Weights of a small text-conditioned image diffusion model: text encoder layers 12.
Rows from block 9 of the text encoder of a small text-conditioned image diffusion model, named by matrix and row number. Rows with one number belong to one neuron. Each number is 128 + 24 x the weight over its row's rms, rounded and kept within 0 to 255. All counts start at 0.
After each neuron's rows are labels from the 100 texts, of 14976, where the neuron reaches its highest value: "fires on" is the input token at the peak. Only what is clearly more common there than usual is listed. The data: rendered made-up planets. In brackets: how many of the 100, against the usual share in percent.
# fc1: MLP up (text_encoder.blocks.9.mlp.fc1.weight, 512x128), inputs 0-127
# fc2: MLP down (text_encoder.blocks.9.mlp.fc2.weight, 128x512, transposed), outputs 0-127

fc1.103 [182  96 120 137 136 114 136 131 138 150 148 127 161 188 129 154  94 130  88 117 105 183 159 120 131 131 161 128 144 178 147 123 117 102 147 125 138 125 137  96 128 121 116 140 100 165 159 110  87 145 131 132 165 124 119 114 129 135 174 108  91 164 136 132 148 108 134 125  87 103 145 155 139 136 128 130 138  86  99 129 106 158 143 154 129 133 176 167 105 110 119 115 194 142 111 132 131 122 143 105 120 125 142 144 101 112 147 179  98 114 173 145 144 126 148 133  85 116 168  97 114 138 139 150 137 140  86 130]
fc2.103 [106 142 137 120 121 130 137 106 123 133 124 137 112  92 139 109 146 158 160 147 163  82  99 102  93 154  99 113 117  65 149 148 132 156 128 133 130 184 114 154 118 113  95 124 124 101 126 170 133 111 123  97 104 106 159 126 118 138  72 189 137 132 115 146 146 130 160 126 154 123 109 105 134 149 120 156 140 168 164 137 129  94 134  89 114 119 111 111 147 174 134 143  69 109 105 154 126  84 133 150 134 127 131 103 150 151 109  77 151 129 115 108 134 145 116 130 148  88 118 183  98 153 114 118 147 136 143 130]
fires on: "rings" (100 vs 4)

fc1.384 [158 128 148 129 137 148 130 145 136 219 109 114 161 174 123 155  68  93 107 116  87 159  95 109 148 103 139 134 161 165 162 120 138 135 132 137 120 135 138  99 128 121 127 165 125 123 171 118 124 124 133 147 128 137 111 109 132 121 140 118 106 150 146 106 149 164 131 141  99 106 158 144 174 127 118 110 118  69 146 132 142 172 132 125 117 151 143 126 139 126 108  78 135 149 144 117 147 140 157 108 137 127  85 134 116 131 143 157 137 116 141 128 134 117 131 132  89 137 139  91 145 113 153 133 176 136  77 191]
fc2.384 [132 129 125 129 132 156 136 100 125  83 171 143  95 116 138 130 183 177 136 124 170 110 149 110 108 148 105  76 108  67 144 141  85 129 151 145 121 134 120 143 136 113 103 123 106 138 107 151 114 122 122 100 140 116 142 141 112 138  99 176 138  92 119 127 120 107 144 130 147 119 102 133 125 151 135 136 116 184 171 131  95  82 146  98 124 131 103 144 143 156 146 148 112 104 124 187  97  99 124 172 140 123 158  75 148 107 128  84 154 146 128 113 141 119 113 100 157 136 146 147  85 161 115 130 115 144 133 108]
fires on: "," (100 vs 8.8)

fc1.16 [160 138 141 119 118 155 119 117 130 127 112 133 110 175 105 147 120 134  86  87 118 198 188 111 140 118 148 103 146 123 162 123 126 104 112 133 124 119 141 143 155 147 111 148 118 150 150  92  78 138 125 117 191 136 129 119  97 129 130 145 113 145 126 108 128 122 126 112 133 118 146 148 158 151 168 144 127 102 110 126  84 176 122 150 106 136 133 171 118 102 155 102 157 127 119 164 100 149 128 100 124 119 108 138 107 107 126 141 108 118 187 192 131 129 131 113  97 133 187 115 139 136 140 129 107 138  73 126]
fc2.16 [ 93 138 125 117 143 101 140 122 105 127 135 143 140  95 166  92 148 137 160 131 174  80  99 140  90 152 103 135 113 113 124 192 133 152 152 119 163 133 112 147  87  86 114 105 125 113 107 184 151 120 102  99 103 119 131 136 164 125  95 131 155 123 136 161 120 153 161 115 147 133 105 112 120 113  89 133 120 162 141 138 162  94 140  94 119 107 116 106 153 176 123 157 115 131 150 130 136 107 142 159 110 123 132 110 164 149 115  98 145 146  75 103 119 122 105 147 158 130  93 171 117 157 109 121 127 105 172 129]
fires on: "three" (50 vs 2.9); "moon" (50 vs 2.9)

fc1.481 [148 133 115 165 126 154 166 148 155 102 146 156 114 136 104 110 127  99 113 126 165 138  95 180 118 135 111 114 167 142 146 156 125 150 132 136 136 111 161 159 137  92 122 152 142  82 106 104 166 104 130  89 141 129 163 101 134 123  77  93 134 128 139 111 173  97 124 111 104 106 134 115 132 125 132 120 153 140  84 122 151 112 102 105 145 153 149 163 148 146  95 103 111 155 113 106 148  89 137 131  80 116 162 118  91  98 111 119 138  92 138  98 116 163 141 106 155  99 159 165 104 108 143 171 118 155 103 128]
fc2.481 [126 115 121 110 134 131 115 121 131 149 144  81 115 121 110 123 144 139 138 146 107 136 145 107 125 102 122 143 110 133 123 100 128 130  97  94 116 194 139 104 134 168 152 114  98 175 125 157 113 115 141 133 124 112 104 100 130 106 189 161 142 127 136 135 107 126 117 130 133 160  94 137 103 116 126 129 118 122 140 128 146 166 103 150 120 119 130 126 108 148 134 143 150 147 112 193 119 224 128 133 127 174 168 110 196 159 138 146 128 124 103 172 145 132  72 154 133 112 108 105 159 137 128 120 154 103 151 117]
fires on: "lava" (100 vs 1.7)

fc1.350 [163  88 138 143 110 134 161 134 123 187 183 124 147 162 113 152  73 138 151 142  97 111 129 180 133  99  92 139 140 142 115 117 109 108 131 113 145 114 152 131  96 117 129 164  84  92 114 159 149 120 117 125 112 121 131 151 153 122 129 127 122 139 135 126 128 179 128 124 108 116 153 105 147 128 124 138  94 106 147 135 140 114 137 135 129 168 119 107 168 145 125  71 119 111 149 120 166 134 211 101 164 172 103 110 127 161 116 120 171 105 113 101 115 118 109 120 151 146 118 129 141 113 134 124 173 113 146 133]
fc2.350 [127 155 140 132 127 123 120 121 128  99  93 149 109 117 150 149 159 111 105 114 126 160 136  93 105 155 148 130 114 150 135 203 154 142 132 153 112 150  96 140 179 143 129 105 173 157 155 100 122 121 149 141 133 123 139 111 113 151 150 120 158  90 117 137 137  81 172 124 177 146  94 166  98 159 136  99 165 153 113 125 111 151 107 145 129 108 122 141  97 103 135 146 154 101  92 145  98 129  86 148 125  98 144 152  97 104 143 141 110 161 149 153 116 106 170 116  96  95 158 135 121 173 123 125 108 146  98 135]
fires on: "a" (100 vs 10.1)

fc1.93 [154 131 143 142 119 131 131 134 144 214 118 133 160 166  98 153  72  85 123 119 105 131  99 119 124 115 118 136 198 170 179 131 137 115 128 122 131 131 157 120 128 140 135 147 120 111 168 109 141 135 134 122 143 167 119 111 166 129 143 117 100 125 134 122 147 170 125 145  94 123 163 141 168  99 124 120 126  51 143 166 130 171 120 133 121 131 122 130 127 110 117  90 130 153 129 122 151 143 131 105 134 127  57 125 121 155 133 153 150 130 126 126 127 125 146 109 114 143 136  96 127 117 111 126 173 129 101 174]
fc2.93 [127 126 112 129 145 163 132 108 127  69 167 137  89 119 141 125 176 191 134 126 151 121 164 130 120 143 106  70  92  80 118 142  89 123 156 135 136 121 122 126 118 109 132 136 118 141 116 139 102 135 118 126 143  93 138 135  92 133  98 184 149 101 128 121 122 108 111 131 148 131 113 114 120 173 143 137 130 199 158 120  95  94 145  95 116 142 117 147 151 157 144 144 124  87 124 165  98  96 120 156 137 130 176  78 142 108 123  83 129 148 132 121 129 117 105 110 147 132 132 157 108 145 145 138 100 142 140  93]
fires on: "banded" (100 vs 1.7)

fc1.275 [169 105 140 126 125 150 141 120 143 177 165 131 147 171 121 167  63 155 140 124 113 113 113 182 131 112  84 131 165 157 113 127 109 122 136 117 132 119 152 137 107 114 123 175 112  98 120 152 134 122 126 135 146 158 139 147 144 132 128 148 134 112 153 133 135 166 117 140 126 120 155 104 143 123 127 134 103  93 174 162 117 122 148 135 109 173  95 116 165 143 148  70  92 120 134 148 129 129 181  97 173 158 112 107 126 178 129 114 188 124 135 110 108 144 103 110 152 154 113 101 126 128 134 133 166 123 127 153]
fc2.275 [136 143 137 135 106 126 121 106 129 107 108 145  99 115 133 164 152 111 108 120 108 155 138 113 118 158 144 148 113 141 122 192 135 153 116 144  96 150  95 146 178 155 119 116 156 157 137  93 126 115 143 148 122 120 147 122 116 142 168 120 154  78 115 136 123  82 161 115 195 149  89 159 103 160 144 100 142 168 114 123 109 160 105 151 126 110 112 139  82 103 135 139 155  91  86 144 101 130  91 138 139 127 141 172  99 104 137 153 110 144 140 156 108  97 169 115 114 101 154 137 137 177 122 105 122 146 101 130]
fires on: "a" (100 vs 10.1)

fc1.60 [148 118 125 160 155 120 110 159 120 138 120 142 146 176  97 125  85 126 101 123  80 171 178  96 173 111 139 102 135 118 158  91 119 128 107 107 110 141 141 111 152 163 151 132 139 148 168 104 116 117 143 135 178  97 142 117  83 126 121 151  93 139 118 127 146 126  84 160 152 136 185 128 166 152 178 159 116 116 134 127 113 116 131 133 131 135 155 148 122 134 163 128 138 129 138 143 112 106 118 117 167 198 125 124 146  96 107 145 111 126 132 152 141 161 132 111 120 153 136 119 130  84 154 137 161 137  92 151]
fc2.60 [129 133 120 142 132 129 126 126 117 128 131 129 130 127 139 127 132 129 132 133 140 136 127 137 162 126 125 125 127 131 131   0 136 120 137 133 142  90 136 135 128 122 124 130 122 137 124 135 132 152 115 116 125 126 134 135 131 129 127 120 144 139 129 130 130 128  78 152 134 119 132 132 130 123 117 144 126 138 116 121 140 123 143 115 124 124 138 111 133 129 132 134 127 127 147 122 132 139 138 121 124 135 140 122 109 122 122 129 123 129 130 130 124 200 127 131 128 161 123 131 126  33 140 148 154 132 140 126]
fires on: "covered" (100 vs 1.7)

fc1.492 [157 137 164 151 117 115 137 144 133 117 151 147 138 156  92 143 126 150 166 161 121 113 112 111 122 117 105 163 123 114 133 116 164 137 123 124 128 163 139 127 189 151 160 114  92 176 147 142 112  96 150 132 114 116  94 151 149 129 174 158 169 142 161  79 132 158 107  96 135 150 139 121 115 172 104 111 114 154  83  95  87 170 135 124 143 142 125 130 157 119 147 108 174 147 153 108 148 151 114 111 126  95 157 137 125 124 153 116 135  89  93 125 116  98 117 119 145  93  88 128 172 120 140 122 165 129 124  89]
fc2.492 [126 139 111 134 137 123 124 135 115 117 135 148 125  96 193 111 108  91 118 118 145 117 113 108 132 160 124 116 146 148 168 222 112 133 161 154 151 112 115 139  73  99  94 114 135  99 135 108 139 157  84  98 134 137 163 157 130 170 123 124 136  99  88 163 149 103 128 139 163  91 114 129 120 116 140 151 116 124 141 157 142  88 155  91 109 116 120 160 130 159 145 160 122 113 156 140 138 101 128 126 126 127 103 133 113 116 128 105 142 157 120 112 100  94 147 121 134 132 146 100 123 192 104 132 100 160 101 159]
fires on: "rings" (100 vs 4)

fc1.15 [136 137 114 163 127 131  98 146  89 150 134 122 152 139 109 100 133 148 178 134  96 138  98 119 171 149  89 146  88 158  97 149 152 123 148 125 106 115 151 104 150 105 112 117 154 113 118 156 158 121 134 126 154 101 163 141  66 114 123 118 150 116 160 103 134 155 140 131  89 118 124 135 128 180 139 110 147  93 119 139 123 101 139 135 110 171 118 115 172 131 140 110 109 161 157 131  94 135 138 119 167 144 142  57 115 148 144  92 120 142  95 102 144 142 162 123 104  97 150 137 143 126 150 158  96 136  95  82]
fc2.15 [175 118 146 139 163 165 142 139 135 111 162 106 140 132 150 116 109  97  97 171 136 151 113 140 134 121 141 153 161 130 129 114  83 162 109 142 121 159 103 145 147 162 134 134 136 152 112 137 129 130 127  98 123 104 173 112 133 112 121 116 131 129 120 126  83 129  68 126 138 112 110 119 123  91 125 175  78 177 138 113 156 137 130 141 146 116 106 111 114 160 142 158 142 102 139 112 122 169 108 104 104 150 137 140 129  64 109 138 117 141  98 123  98 160 126 221 143 104 133 113 121 161 117 106 112 109 108 141]
fires on: "lava" (100 vs 1.7)

fc1.107 [198 114 136 140 135 171 123 133 134 191 155 137 121 202 120 186  75 150 124 124  96 152 144 143 148 123 111 120 168 137 135 113 125 130 123 132 127 123 175 132 110 128 135 184 111  95 135 128 104 128 132 137 165 150 146 138 123 130 143 163 116 121 150 114 135 150 128 136 116 115 189 100 164 137 126 146 118  85 154 163 112 137 140 142 118 159 131 133 171 118 138  82 109 120 134 149 135 134 156  96 146 143 101 104 120 156 117 131 159 109 146 121 120 134 113 102 130 131 146  90 124 123 175 134 166 120 103 152]
fc2.107 [122 141 127 114 115 110 122 101 123  87 143 155 117 112 149 150 162 135 137 127 139 122 128 128 107 164 142 163 103 149 121 212 109 150 129 144 104 132  86 158 144 127 112 114 139 157 108 130 151 100 130 138 119 115 129 131 139 131 155 109 165  75 129 143 104  90 184 107 186 159  72 166  87 146 116  95 116 168 128 129 123 130 119 127 132 109  97 131  90 125 137 145 154 114  97 148 101 124 106 165 131 123 161 168 126 116 154 139 128 154 122 133 119  91 144 115 146 130 140 144 132 194  87 107 113 138 138 120]
fires on: "a" (100 vs 10.1)

fc1.430 [152 157 147 173 163 128 130 155 113 134 100 156 102 162 175  84 118 159  96 104 162 163 112 162 143 138 145 140  85 104 106 114 139 101 150 177 114 140 149 128 163 121 149 166 164 112 142 102 142 143 159 151 117 143 116 165 147  95 133 144 108 127 139  99 157 143 125 134 135 122  94 170 143 124 111 101 143 187 141 157 111 138 119 134 168 107 152 141  97 156 122 111 108 113 114 120 113 102 146 130 133 163 113 164 138 132 126 106 108 158 102 106  97  97 162 120 125 166 150 142 102 159 112 160 148 121 116 148]
fc2.430 [ 91 120 136  98 127 141 121 120 127 144 153 138  90 117 100 128 139 151 150 156 124 120 139  81  63 107 137 129 128 138 132  70  98 130  80 122 125 180 105 133 100 111 134 121  93 133 142 179 121 102 136 133 141 116 140  76 135 137 171 133 134 154 132 118  88 125 170  98 116 120  97 142 128 114 103 154 134 129  73 127 179 146 152 120 144 161 102 129 115 135 131 111 167 135  94 103 126 167 121  89 149 134 164 121 139 141 145 126 123  50 119 148 140 129 136 175 148 108 128 113 127 102 148 130 138 142 131 115]
fires on: "lava" (100 vs 1.7)

fc1.34 [148 128  96 164 153 149 128 151  96 148 101 143 105  84 129  77 101 140 157  97 161 128 155 139 133 156 123  89 157 123 131 114 133 125 151 149 142 128 138 120 101  96 106 124 136  88 122  80 134 131 136 117 129 147  95 152  72 123  64 150  92 141  92 129 165 150 131 122 143  94 144 106 165  98 171 109 142 120 112 108 148 123 120 125 128  99 143 131 151 157 109 161 114 186 117 152 136  82  97 149 128 134 141  98 130 123 145 142  96 165 131 109 159 123 160 127 143 152 146  95  83 119 118 145 110 130 105 132]
fc2.34 [113 115 139  83 111 134 122 119 136 137 138 115 114 151 101 137 144 129 117 141 114 137 145 135 132  99 154 139 133 141 120   0 122 129 100  96 110 170 130 133 135 170 140 118 101 162 123 172 113 112 137 125 133 121 128 101 132  81 167 121 148 140 168 121  87 118 175 105 153 144 105 142 114 148  93 128 131 136 105 117 133 148  97 143 110 149 137 133  69 111 124 124 166 126 101 126 114 176 143 103 110 142 151 148 148 135 136 154 115  92 128 152 129 143 117 145 119 124 105 130 185 110 134 114 139 115 136 119]
fires on: "three" (100 vs 2.9)

fc1.177 [141 155 118 107 153 163 122 168 154 132 135 104 114 153 161 109 132 111 146 161  94 168 118  93 116  74  93 136 106 138 135 138 122 159 111 132  98 109 146 116 145 107 142 113 162 109 150 113 129 143  92 142 102 111 106 130 140 166 107 105 111 119 123 115 157 101 104 134 156  93 152  98 121 160 103 100 156  88 134  92 108 169 118 106 132 110 115 119 135  96 160 132 114 142  93 156 112 147 131 145 167 151 170  70 157 165 157 126 129  99 121 112 180 116 107 132 102 149 155 156 143 126 146 135 160 150 143  89]
fc2.177 [133 121 161 167 131 129 122 109 133 117 166 111 148 129 150 118 119  89 130 126 143 129  92 145 150 122 148 109 175 131 129 119  93 125  96 128 129 118  66  73  96 128 122 130 129 135  98 133 150 171 106 122 135 112 165 138 132 113 115 148 146 140 144 132 149 135 101 112 136 115 111 123 131 136 176 163 129 131 156 123 132 105 140 178 104  97 114 135 110 160 124 168 144 125 184  67 143 111 129 136 105 118 116 163 128  44 101 120 121 148 128 112  57 148 141 133 134 136 134 114 127 153 131 103 103 132  98 174]
fires on: "moon" (100 vs 2.9)

fc1.102 [177 127 142 135 122 123 137 132 130 202 118 130 164 180 120 154  81 105 116 116 123 137 108 134 132 110 116 127 194 154 153 114 140 135 140 142 130 135 158 127 131 127 126 171 126 101 149 133 116 133 129 137 148 170 135 111 109 145 122 122  94 138 141 126 140 148 112 142 109 131 181 124 183 107 122 125 140  70 146 154 115 161 136 124 127 144 131 127 148 118 152  65 109 143 131 133 137 148 144  87 148 115  70  99 117 141 144 135 139 133 150 141 133 126 145 121 116 129 156  83 112 123 142 146 185 141  89 191]
fc2.102 [114 125 125 122 135 144 135 103 119  48 183 144 101 115 152 137 187 177 126 116 162 122 166 119 108 152 121  93  97  95 123 153  66 119 149 140 117 130 113 138 137 112 124 123 111 160  99 156 120 125  99 113 136 100 136 137 119 125 121 150 151  96 133 131 103  95 159 111 151 124 102 149 104 169 135 134 113 198 143 110 102  94 142 105 128 132 116 147 135 135 136 167 149 100 124 161  99 120 127 172 132 131 167 118 136  87 136 106 131 146 129 127 133 100 111 104 155 144 136 154 124 177 113 119  97 128 152 104]
fires on: "two" (100 vs 2.9)

fc1.156 [127 123 152 146 127 118 143 139 147 240  99 124 170 149 115 152  75 104 137 135  98 122 109 117 126 108 128 156 191 170 155 131 144 118 141 115 134 140 134 117 129 120 138 150 128  94 158 137 148 122 131 133 119 178 132 118 161 132 129 100 125 131 134 138 154 168 134 124 115 115 147 121 157  92 119 123 129  74 144 151 137 172 129 144 127 110 111 113 131 113 122  99 132 141 139 115 137 142 149  94 130 131  53 142 123 149 140 140 147 119 126 123 123 134 154 120 100 142 127 110 137 118 128 119 192 110  99 192]
fc2.156 [128 123 118 127 142 164 128 114 125  63 169 152  85 125 146 122 171 195 141 124 154 118 162 134 122 142  99  78  89  86 126 166  91 124 153 138 138 133 131 123 109 101 127 135 114 143 115 139 105 127 122 127 155  95 132 136 103 130 107 179 147 113 134 118 119 114 117 127 136 128 124 112 113 171 132 144 117 186 150 112 102  96 140  93 128 139 116 150 152 162 153 133 123 103 128 175  93 105 121 151 135 129 179  62 154 105 122  93 131 143 127 120 137 118  97 111 147 132 135 148 112 160 145 140  92 144 138  87]
fires on: "banded" (100 vs 1.7)

fc1.378 [151 120 155 124 121 125 135 142 126 230 121 118 178 166 116 142  82  90 117 131  96 132  95 125 121 118 119 145 200 158 162 124 138 119 123 132 116 136 146 114 140 135 143 149 129 100 143 131 140 134 138 130 119 161 133 118 151 121 129 113 102 138 137 127 135 165 122 130 103 118 147 120 161  91 123 123 137  58 144 145 135 149 121 142 111 122 119 112 133 122 106  83 130 157 139 116 161 144 140  94 128 112  63 136 123 157 127 157 146 114 118 126 133 127 146 114 110 127 137  84 134 125 132 136 189 128  83 187]
fc2.378 [130 121 115 131 138 164 129 110 131  61 169 143  91 126 142 129 173 199 134 122 145 121 168 130 122 143 103  73  94  86 117 160  90 126 154 133 139 129 128 124 113 109 129 140 120 144 113 136  96 130 120 127 151 100 135 137  96 135 103 182 148 108 125 119 122 115 107 127 144 130 124 115 120 177 146 139 122 183 159 120  97  94 143  96 123 140 112 149 151 153 148 133 121  93 121 170  94 101 125 146 141 129 178  74 153 111 122  83 131 146 134 119 135 119 104 108 142 133 137 155 108 153 147 142  89 141 135  91]
fires on: "banded" (100 vs 1.7)

fc1.288 [164  82 137 128 112 135 154 142 130 183 172 119 143 161 109 151  69 140 145 121 102 110 113 182 126 105 110 140 145 141 117 127 106 123 151 100 141 101 140 122  93 122 134 155  96  98 124 160 130 133 115 132 124 143 134 137 174 137 141 139 114 123 144 125 115 168 123 135 120 123 156 128 150 137 128 133 101 106 149 153 117 122 144 126 124 170 113  97 163 150 112  69 115 122 157 125 172 139 220 105 168 179 115 117 126 154 124 125 161 113 118  90 132 140 111 111 163 144 102 114 142 119 128 129 175 125 138 150]
fc2.288 [129 160 145 135 131 122 128 126 129  99  95 144 104 118 157 153 155 107 103 116 128 160 143  97 107 152 143 124 108 146 125 183 156 144 127 150 110 150 101 138 177 139 132 103 172 158 156  91 122 125 148 148 129 129 142 115 113 149 141 123 167  87 122 137 135  93 180 124 175 149  99 157 103 159 132  99 165 156 109 124 105 159 111 154 128 107 114 143 106 103 133 146 148  94  88 147  94 121  81 155 121  99 139 133  88 106 138 137 109 163 149 161 113 108 167 120  95 100 158 139 113 173 137 121 105 143  92 129]
fires on: "a" (100 vs 10.1)

fc1.304 [158 117 134 139 138 133 107 135 129 126 124 129 152 185 125 154 103 135  91 114  83 185 165 120 139 133 181 115 121 162 117 123 117 113 146 159 110 130 135  91 152 133 140 142 119 144 144 108  96 148 102 124 152 149 103 146 153 124 172  85  91 154 136 124 127 117 137 130  92 100 114 155 145 109 159 123 119  67  89 123 109 149 109 137 147 155 154 122 126 102 130  73 173 169 138 132 141 141 141 101 115 136 123 155  85  96 162 180 129 115 158 142 134 126 139 128 114 115 142  82 122 126 133 128 142 121  66 121]
fc2.304 [100 136 151 123 113 123 138 105 125 145 123 126 110  73 134 102 145 149 163 142 165  90 105 114 102 146 103 116 111  71 144 103 137 165 120 128 127 174 118 150 129 124  92 107 133 101 129 156 129 120 138 101  93 107 166 127 124 132  82 202 147 135 115 142 151 132 150 131 159 132 122  99 139 153 102 161 142 178 165 137 130 101 136 110 118 118 121 105 139 166 126 156  74  78 106 141 126  85 136 157 134 121 116 109 154 158 100  90 139 135 117 118 134 148 134 134 151  95 115 196 110 130 129 118 145 135 137 135]
fires on: "rings" (100 vs 4)

fc1.330 [164 143 120 149 156 140 136 142 105 131 142 139 117 181 115 131  99 114 123 140  95 144 151 128 164 130 113 105 162 124 139 131 128 100 115 135  99 127 140 129 155 137 135 131 155 148 174 105 100 153 131 120 177 147 113 132 133 151 184  97 113 182 144 104 147 151  81 158 111 103 180 120 131 135 140 146 152 105 107 117 142 126 154 137 156 133 192 172 120 130 119 111 173 151 144 125 121 133 155  93 112 156  82 157 123 128 133 142 103 102 142 143 144 154 148 140  87 123 122  92 156  77 166 159 131 143 125 101]
fc2.330 [134 134 114 144 136 130 125 132 113 131 129 133 133 123 142 122 129 127 135 129 142 129 117 136 167 130 122 120 126 126 137   0 140 118 144 134 146  81 144 139 121 120 117 129 121 132 127 129 134 154 108 108 125 127 131 139 132 136 121 126 141 135 125 133 133 126  67 157 139 115 134 129 126 122 126 148 126 136 126 124 142 115 144 103 126 124 130 107 137 132 134 134 117 131 149 133 134 134 143 123 124 136 142 116 100 120 122 123 131 132 130 126 127 196 128 123 136 164 124 127 117  32 133 157 162 135 140 124]
fires on: "covered" (100 vs 1.7)

fc1.264 [119 146 148 148 149 141 125 162 111 176 113 116 153 147 137 111  75 112 120 109  92 167 157 113 126  97 158 110 142 184 149  95 121  95 146 140 110 136 115  91 133 112 129 118 122 133 148 122 126 127 149 122 166 151 127 145 142 150 136 103  71 178 135 137 143 123 122 145 117 121 159 139 113  99 160 109 110  79  87  98 149 138 151 139 167 136 160 190 108 119 104 117 137 168 154 138 172 109 146 130 138 131 115 147 127 131 139 145 106 112 152 164 160 166 123 113  98 142 158 113 146 106 124 118 143 144  74  91]
fc2.264 [137 134 117 142 129 135 124 120 114 135 134 134 129 119 138 129 133 139 141 127 139 118 116 135 163 135 122 119 132 116 132   0 130 124 143 133 139  98 139 149 126 126 112 126 122 135 124 143 128 151 111 109 116 131 140 137 126 132 126 139 145 118 125 133 129 118  78 154 146 117 119 131 125 128 125 152 121 145 135 127 137 114 144 108 123 124 125 104 134 132 131 137 115 106 142 133 126 136 145 120 124 139 146 125 106 125 123 119 137 129 127 124 125 200 132 122 139 164 122 134 125  37 132 147 164 133 143 131]
fires on: "covered" (100 vs 1.7)

fc1.329 [177 127 121 143 133 152 133 151 140 190 130 136 143 180 123 156  62 143 105 111  86 165 129 134 134 118 133  93 172 120 139 106 121 117 136 121 120 136 165 118 120 120 128 174 108 107 142 131  89 142 126 130 169 143 122 124  99 132 138 135 112 159 142 109 130 145 126 128 108 122 184 138 185 131 142 127 127  57 152 131 114 147 128 120 132 163 137 131 155 141 151  68 108 140 123 135 129 125 168  98 153 157 104 123 119 142 135 127 130  95 172 147 137 131 142 134 110 136 132 109 134 133 169 134 185 141  80 147]
fc2.329 [123 131 136 107 123 132 132  97 120  88 157 150 109 116 143 138 162 152 146 122 164 102 132 115  89 158 122 132 118 115 130 236  93 136 136 137 108 141 107 150 132 120 126 121 118 130 105 160 139  95 115 118 122 113 131 127 137 126 126 140 148  87 130 139 108 102 207  94 170 132  88 140  94 148 103 108 108 179 151 133 109 108 124 116 122 120 103 139 119 132 134 147 133 111 112 167 102 122 121 170 129 126 146 133 131 120 141 114 147 146 118 116 134  87 115 105 157 121 140 152 124 216  92 111 118 129 151 125]
fires on: "two" (100 vs 2.9)

fc1.187 [151 148 124 151 152 163 119 139 106 161  98 125 148 170  88 157  84 115 120 110 104 176 169  99 169 110 114 114 115 158 109 118 157 111 127 134 152 134 120 103 121 120 137 121 136 122 136 118  90 172 137 134 140 103 115 137 118 153 177 121 117 166 104 101 141 146  83 151  98 130 159 117 151 128 143 141 114  86  77 116 112 134 133 125 131 153 152 171 103 146 138 117 151 123 150 136 146 144 151  85 129 182  97 138 119 121 122 152  77 119 163 178 123 163 130 140  72 147 151 118 143 126 136 125 125 135  92 115]
fc2.187 [133 133 121 141 132 132 124 127 117 129 138 131 132 123 141 124 131 128 142 132 143 129 113 138 159 132 122 122 126 121 133   0 135 125 140 134 140  99 141 145 125 120 116 128 120 130 131 141 134 151 112 111 123 131 133 133 135 132 119 129 144 134 127 133 130 125  72 154 138 115 128 131 124 123 123 151 126 137 133 124 141 115 140 107 124 124 128 106 137 129 131 134 116 127 144 133 131 133 146 131 124 134 140 119 110 126 122 124 132 132 128 124 131 198 127 126 134 159 122 130 120  32 129 150 162 133 142 129]
fires on: "covered" (100 vs 1.7)

fc1.286 [153 102 132 140 129 147 150 129 142 182 179 125 138 155 115 165  65 142 137 140 104 118 106 173 138 120  94 122 164 145 109 109 108 131 138 104 141 104 151 141  96 112 134 168  95  83 111 144 136 121 121 133 116 140 148 148 144 117 143 134 136 128 151 128 116 181 131 124 130 113 143 119 144 128 133 143  89 107 153 161 136 133 136 136 123 172 108 100 169 143 124  76 117 117 150 130 162 127 209 102 165 169 103 114 137 167 117 128 173  94 130 106 131 120  94 129 155 160 102 119 129 124 135 126 172 115 129 149]
fc2.286 [129 154 143 137 123 124 121 125 128 103  97 152 105 115 149 151 154 114 106 113 121 157 138 102 110 158 142 133 106 145 130 198 150 146 123 156 105 149  98 141 171 144 129 107 172 157 155  98 126 120 147 146 127 120 143 110 116 152 152 126 154  86 117 140 135  75 175 122 179 150  94 161  97 160 136 100 156 159 109 119 109 155 107 151 131 109 118 142  93 104 135 146 152  99  87 140  93 126  89 150 128 109 143 151  94 101 140 141 105 161 152 152 113 108 170 115 102  96 160 140 124 177 130 118 109 147  97 132]
fires on: "a" (100 vs 10.1)

fc1.199 [138 116 139 126 115 112 141 131 141 211 118 120 164 145 116 141  73  82 126 126 108 115 100 124 129  98 128 150 195 160 172 125 136 127 127 117 122 118 145 120 134 132 118 143 128  86 152 138 154 121 128 127 108 181 134 122 155 119 144 104 120 123 132 125 141 156 130 137  96 125 144 121 160  86 116 135 119  66 153 182 126 160 124 128 122 123 119 115 135 111 114  75 126 148 128 105 147 132 139  97 132 117  64 152 126 169 137 147 158 126 117 116 124 138 138 130 104 115 140  99 134 120 129 137 180 114 114 202]
fc2.199 [123 124 129 132 139 163 126 117 126  64 164 144  82 119 145 127 172 193 134 120 144 127 167 135 123 140 109  80  80  91 112 170  90 122 145 139 135 125 124 121 116 108 139 133 121 150 115 131  96 128 119 141 149  96 134 141  96 136 107 175 148 107 135 119 114 109 128 123 147 132 118 121 113 174 134 132 117 194 143 106 101 103 135 109 129 140 106 151 143 159 146 135 130  94 120 174  91 101 111 157 137 136 178  73 146  96 122  94 119 143 131 129 138 109 108 113 141 135 137 154 115 165 155 133  90 147 135  84]
fires on: "moon" (100 vs 2.9)